From a checkpoint of a small contrastive image-text model.
Model: 13.8M parameters, 64-pixel images, encoder arch resnet, encoder activation relu, encoder depths [2, 2, 5, 2], encoder widths [96, 144, 208, 320], text encoder width 256, text encoder layers 10, text encoder norm rmsnorm.
Rows from block 4 of the image encoder of a small contrastive image-text model, named by matrix and row number. Rows with one number belong to one channel. Each number is 128 + 24 x the weight over its row's rms, rounded and kept within 0 to 255. All counts start at 0. Numbers have three digits each.
Before each channel's rows are labels from the 100 images, of 14848, where the channel reaches its highest value: "peak on" is the class under the peak. Only what is clearly more common there than usual is listed. The data: drawn human figures in many poses.
# convs0: first 3x3 conv, stride 2 (encoder.blocks.4.convs.0.weight, 208x144x3x3, each kernel summed), inputs 0-71
# convs1: second 3x3 conv (encoder.blocks.4.convs.1.weight, 208x208x3x3, transposed, each kernel summed), outputs 0-103

peak on: torso
convs0.116:145035070126126145140110144115115104145092130133130132131156119133112121075099118147152118118111148117148122163103133146134136102150148146178143094132094134129135136082094115166149133136195131146087117087121134146115
convs1.116:124115148123159151150128108131130132171134154130074113127116143141132154144144142136156115149153122124158162084118062149089089135152176133130159088150125140136080127164148135113100156144107101125161118121161114144093091128119127164083099154106173118114145135104130158129170162159171193129140125151129156125107133

peak on: arm
convs0.189:078130092100144100125091123076110110123067124127085075106106115071158114115108134118154145159127125092172113125109176097109128134086121103164148098145096172110148123107129097155103130107108101091149113149128095114107
convs1.189:148157114131114168093134087115163133153131156121121113154156103096104125093072154102177118155145080129154114111095127096142112138090158121122092151107167134140129151123088094063160133122184097128101148155136144091153100118129154119119132123101107129124089149152157150114140116091122108124107117082127139154091163

peak on: leg
convs0.15:037093148137090141128120116119106145123118112132116169116114156125127114158117109106144124144115134106143128132122115126145112130040088120129156174113152107129107123152119115092145141112119157107114148164113114102166
convs1.15:139113107111186092169119159152150143116125123116160109155149104090112090129082152122128094119113101103142141143125115140132144114086129149110138140143150113108129109113111139122154082141118144087147161152130166133127122113116127111131139137115109087135108134138179155138136106106124130131120253140137120162170137

peak on: torso
convs0.89:125113149083108124097138152087136142136136114110127129130132125143141119101131177104091119140182157128144117106125119125177104128119115143174152100116095103090110142176103146154126136116131065149083133067116154122103
convs1.89:144090147127156146124138121200118120115127122129148100125162140112156128158153137104140110118125164098161122138101140131096120145166135148134094119081139110083152131160124127131082160088119103144135126142135126112144117067143119132126151088120145119129158142086154168143124144139110158127123145104153105139097126

peak on: torso
convs0.56:109040118140132116147132059128077169136086117115184170137124149145103098058150181128121122123130131120119105127124146137146119133140149142137105119107089120133150132120127117127133132126104111117100105168152107096110
convs1.56:124164104127119090148130138126138112085142115150177142120140138151133143115124126089124116154127141139117143081120146094140109133099151151138173143155145111116141135156147112084234111138138097160148149154097125124098145138119110134134118131111114120066102116163134127116116098058112142131135125109160128118126134

peak on: torso
convs0.105:141118144106125139064105179135188066124138129143119100120176134135115148134102117109155154112138149123145150106143094114139126126142133128120109157164096111149103152134115111109144106100168134087168078099110113161154
convs1.105:126134108146149132126132118111139120124133122143115104099120141139135144165112171147116149153120123156188111077152148085098130112126093154139119102152165134127153157119152151135174130113121121143123149121172124097121156128150133165106158194101161135159111124135069130132149155143158152124121149131146133185165106

peak on: torso; leg
convs0.178:102136105136111154118143117123113115112116124128121082100161157113122097129101138121109100172137130101097123129141142092126155083077092119106138112086115113123145133127126099104080123115101123114079133104120130145104
convs1.178:083092108144123114152110076120141140112145136097103104124157142151094141049135097130123146124115123073126131148119139105101099149137148161139149129117155142122164114115139099138143151144100132115130129128112161138103115147140135173136121106097153100115155120112172187160079159138137122129096146102091133133148142

peak on: torso
convs0.85:077141146185114119096084092129112143126096142145096130134104083097140097117124118146123132118145133111145092102066067165110165129114101097108174146096128121132112099145105140115145118142056103135098126140172146118143
convs1.85:139156132119120125110122161123119091089069082173141073113147112070151143117074125136139109147160169097135149145119108145104136086130156103155138155096165157160134096122110121116118071156103133116146128147108151103149117121155149134168126115173138155124109144152106090107104104079135093131115150100148048113160092

peak on: head
convs0.192:120170124077082107110142151110166102113087149147113093109105143137152140106108116136117111115140154130189162053132161143120078096122119131144154109094141112177166154132089136135125184125095134151138155103107131174127
convs1.192:161157139085137128103125131147135116122163125173111125113142105138124121131120126167125187159114146128146088119112076165139144111123139142137120172101150153114131087145109079172086126116199130154120125168126142079107140130185107114148186136102115117124097172131142143128091075151114097132099081160073134131085122

peak on: torso
convs0.96:160187141130101109084140147106143047153088131091122094104104124188135102176091110113135123132098111111126123107114118134141131145111125148113122116144078064130127119143102099133120106146096158148165116111161111094110
convs1.96:116113164096114135096129134168160152116129155131101106140103140139144107129088127071152140121129133128152104136136146131132125193078124127128156134113114144137141115149100076107114102138119113097131138139135120096126133179172160081133152102137079084144118129081108094135101158125133115132087086124139162107174121

peak on: torso
convs0.130:121190145080146108148147140122197071140049110130105108141105130076126135141129104102122114143139146122139107097131117146130149149133166154122086150117104076139138135148122132107124133120124141132115149126135132084132
convs1.130:136137130136149114135153121163159130127126163139107125138091110137149094100125124139138130182119093124174106158090116114152172126116174134126082156114130116148149151123137108105143139097136130127123148132124140103149144158142132098183151161135121109125115158145090113162142154105148120129109159113142126095097166

peak on: arm
convs0.108:105051080103140141137121081092098167124124096125154077126089107129132105093116104123093156134096111068130131116115123132083143133127129108165135111124106121145141109150119100103121110128109110117106133125139124132130
convs1.108:149131143158137145133079105189128127187119098167136091141152125096108161153116144086161153190123128125111119104113113080097136159132127104122121150144186093195127134126140078123138153108128126082150124106132139111162121113142118143133153124105151172147126124147149159121104116081155120129102115096142102142120128

peak on: torso
convs0.193:178152182120109099107115153131152121135113113103108129146126120050153124160129162140111135132112139150145125094094110094118152113144136138100121107117111167153150142160130165147126141168140132126134169148132114144136
convs1.193:143110099083123115132102153137135084134103148135110096117101120121105158183138083179109155169152119099121079166141160131137188100143069097121160168121175097143146147107138132098132151096146103110126127146136082138137140123140119100131126152091122149166136131157137145091158126087120084130176149135160127124126132

peak on: head
convs0.100:157106106150141167118129138099106080144093137120118091082143096098113121130128114113146136123171116130135149080113124126156127114127120146144133086095110174099122117072092107146115143102078147108096102073098131157094
convs1.100:127154139115113110114148123125131107111095121109132171092099135113168121097140120116149105147123094119169159143120101160154087154131085112129101098107126129162123090154120119188111094146115120160172111172112101124074142159151115169121118121116102168091151176096107164153119160082125122128123143143082125164123128

peak on: torso
convs0.142:152144144092121122073142113125171162126090145123104123098088083121132138095079130110139151090157104121124122073130141116120122083118077149096081127161135188138162170114116130153122144107149153102108133108108138120105
convs1.142:166114132172117140107105180121095160131151095157144158125140144113153133131104117155128105162098113169132127153148133186128134099141121127141088132058167150129121090175119126101112138152165153147139132125136129107175183146171104130141155102174121113101131155126120130098091152131122097128140098160116107154116088

peak on: torso
convs0.1:127103103150119115090106109099133070141075161142157120108094129096160089118117121145129106153167117118130069110117104108123105100109133117120102154108107160115130125137127131171138131111078135137134122115148174089109
convs1.1:139140120135149152110135108153121112155124093142149114138086129129139107125134156133116117085147112114146151081155125100138093170113091142114121107178117119081093150145138134065119108174174103150105145118118133105104147159131180111158111128116083112123130126155115114088131146128133115126110100149141113126127115

peak on: torso
convs0.113:161114127186155140126128119094103118099095107129123139100168126141095106134116080108151090139100108081136150119114139167124110148139101127078101153114104119120137146124115134114132154148111143120144141161109127138119
convs1.113:131123124101121157127143136097135084082097137116130157165114134158143115112135150141090100122175131126140117170128153150123098146139137155107135125121086097139073127146121104138133132179134174120143125126084109162083159133086153158127103140085132130125146105143191083134153138085161154125110108140115073098114098

peak on: head
convs0.74:140065154110174104092141144104111107133109118159115125124110116175119131112151116130115123115151119144125129128113166086125137116133123115179132127141120087134101146132095126140117110131094094090071137098181121118121
convs1.74:146110158171117135098143105184079162168120140100133058124135122119097147161107136142130113136161129134135150124151152110134150120112107108092127145141159064139118090125104133121137139135112097115117100092119108143103127097135112138129141120163099157115136099139119129129133132077136130123136142140138142152158088

peak on: head
convs0.55:128099112146165105123107155168134150110100150127088128111124130189134132154139130080165128141139050111125145190153163136151099109120131134094109123087109095142093140149076110115109146104123139132166119117086100141105
convs1.55:103152102132140095146110070087133190151143147092153108117138112113094147110102141139137110147153094142165168144128076119116122164140102152121120115151113105163116147125104174161121112151104143152177147103112125120043162117150129219124110134085154134093113131143133137142115148103135129129124144103068136125136108

peak on: head
convs0.174:141098120107116137077121112143134116086092125107159143121090096145114131121093118136104123109121093084131118061150151133127170126114135096159100100099087153126140108133107154144132153110135159107086136099125137170119
convs1.174:116118154130055157133158139091115103108140074111115137118104100092168144099129155155140139163125108123095150104078117206140136121167141126110157098113101086143141113154144122145118107146105162134134108139144133128122104122170059187114125135102114138102152119134134148119127095096122108134160158135119141147106110

peak on: torso
convs0.62:082132123154140123115142138126157126153105134111142100100151126117147141097122127149132139121148104116087130115134070126163156164119129105109127137093098160124157133129145109117153058153109126121069122113118110115133
convs1.62:130128096125135166094131094130106122105105117123138136130150132152129131093131120136088130123152130115080145105155107103127156126084085108119129155183121110129146156099169140106129134154154123118141134133131144141110136128153132065165088098185163148107124098123120165102141109136136108126149125124116162150111143

peak on: torso
convs0.75:148146135184122108176134111134180154135083123093134131106145112106130124161125106131137082117122092165113080149115127103144147139137120148098101139155079116180119092136142158108144106138132148145108146128158147098127
convs1.75:116163132118123123105129131110113116110131069143110132110116102170138113107133160148110113127144127098158131118114101118141115111118152126141118201120093113117136138116150129121155143125134123154148159082103145121133137172175156130165145119131145145115142166111120164158118133119139125131119129124153134125127131

peak on: arm; torso
convs0.52:132126132124151130124101115138134094167092108132132079106158138116136130122126118123129114125160087124099067166097112093150097131132110147131146101137106111113096127170099096121118089106144168120112121112112099167142
convs1.52:114173111125087137147162123130148166135170133113138147124156118153158134135122139125124107152114142158127125146092188117115123136118104140124129127149127127119131135101136100133131087119158132151092149136170086106154127203136081090104118108153130147122167142152103146126104150116146151126112123118106155127118178

peak on: torso
convs0.157:104113082170136144121130159159107189148099117109123150145156153110134112150121139119145093137099149117116142202112137140134122160146159163091123119151114089130142122148063105139150108117140136154126123091143114187134
convs1.157:155126099154150117137105119120148144126161147097112185140123175109114133134147115170118115115152130157119143123132159142168107120123154129186173057147092158143113136130140168142149155143113122151116088150124145165126137102095151171110099126103097135166157108137121123127144117200138150127126146101114139138127129

peak on: leg; torso
convs0.156:127138120140092135128117118108149073126114084148061134105122139079103135162128161143135144179107082094175114147131138096113139133096135089159139077133114122125105115108131149163076158130115117105110128155140148129114
convs1.156:111111099170111172114106124114159121167135143139141133135154117121182090087144154127106148141082141122168072129133113094105141125126150159101119111119113097149147153118105094124150103142083083141158156150117190127081106119105117134161129154103171131118090112174146112061107106155147120127121114163091144073107177

peak on: torso
convs0.6:089091115122161126161114156156066129114089116159147114096160126142116094103119129113131149105127114114172124156136162109149127132129156132137146147117135138109148159111100164115166107123145103123096108069149124136119
convs1.6:146124132164129155116139132134126079097142157095123139160119120120121148106120158157131102138085094096119135132117144116116119161104108145125136099131113137149115127143163128127139071154121141127105082157117118183116107088096109165136132138140154136068151107132158091120137127131120138124149136113066138162118108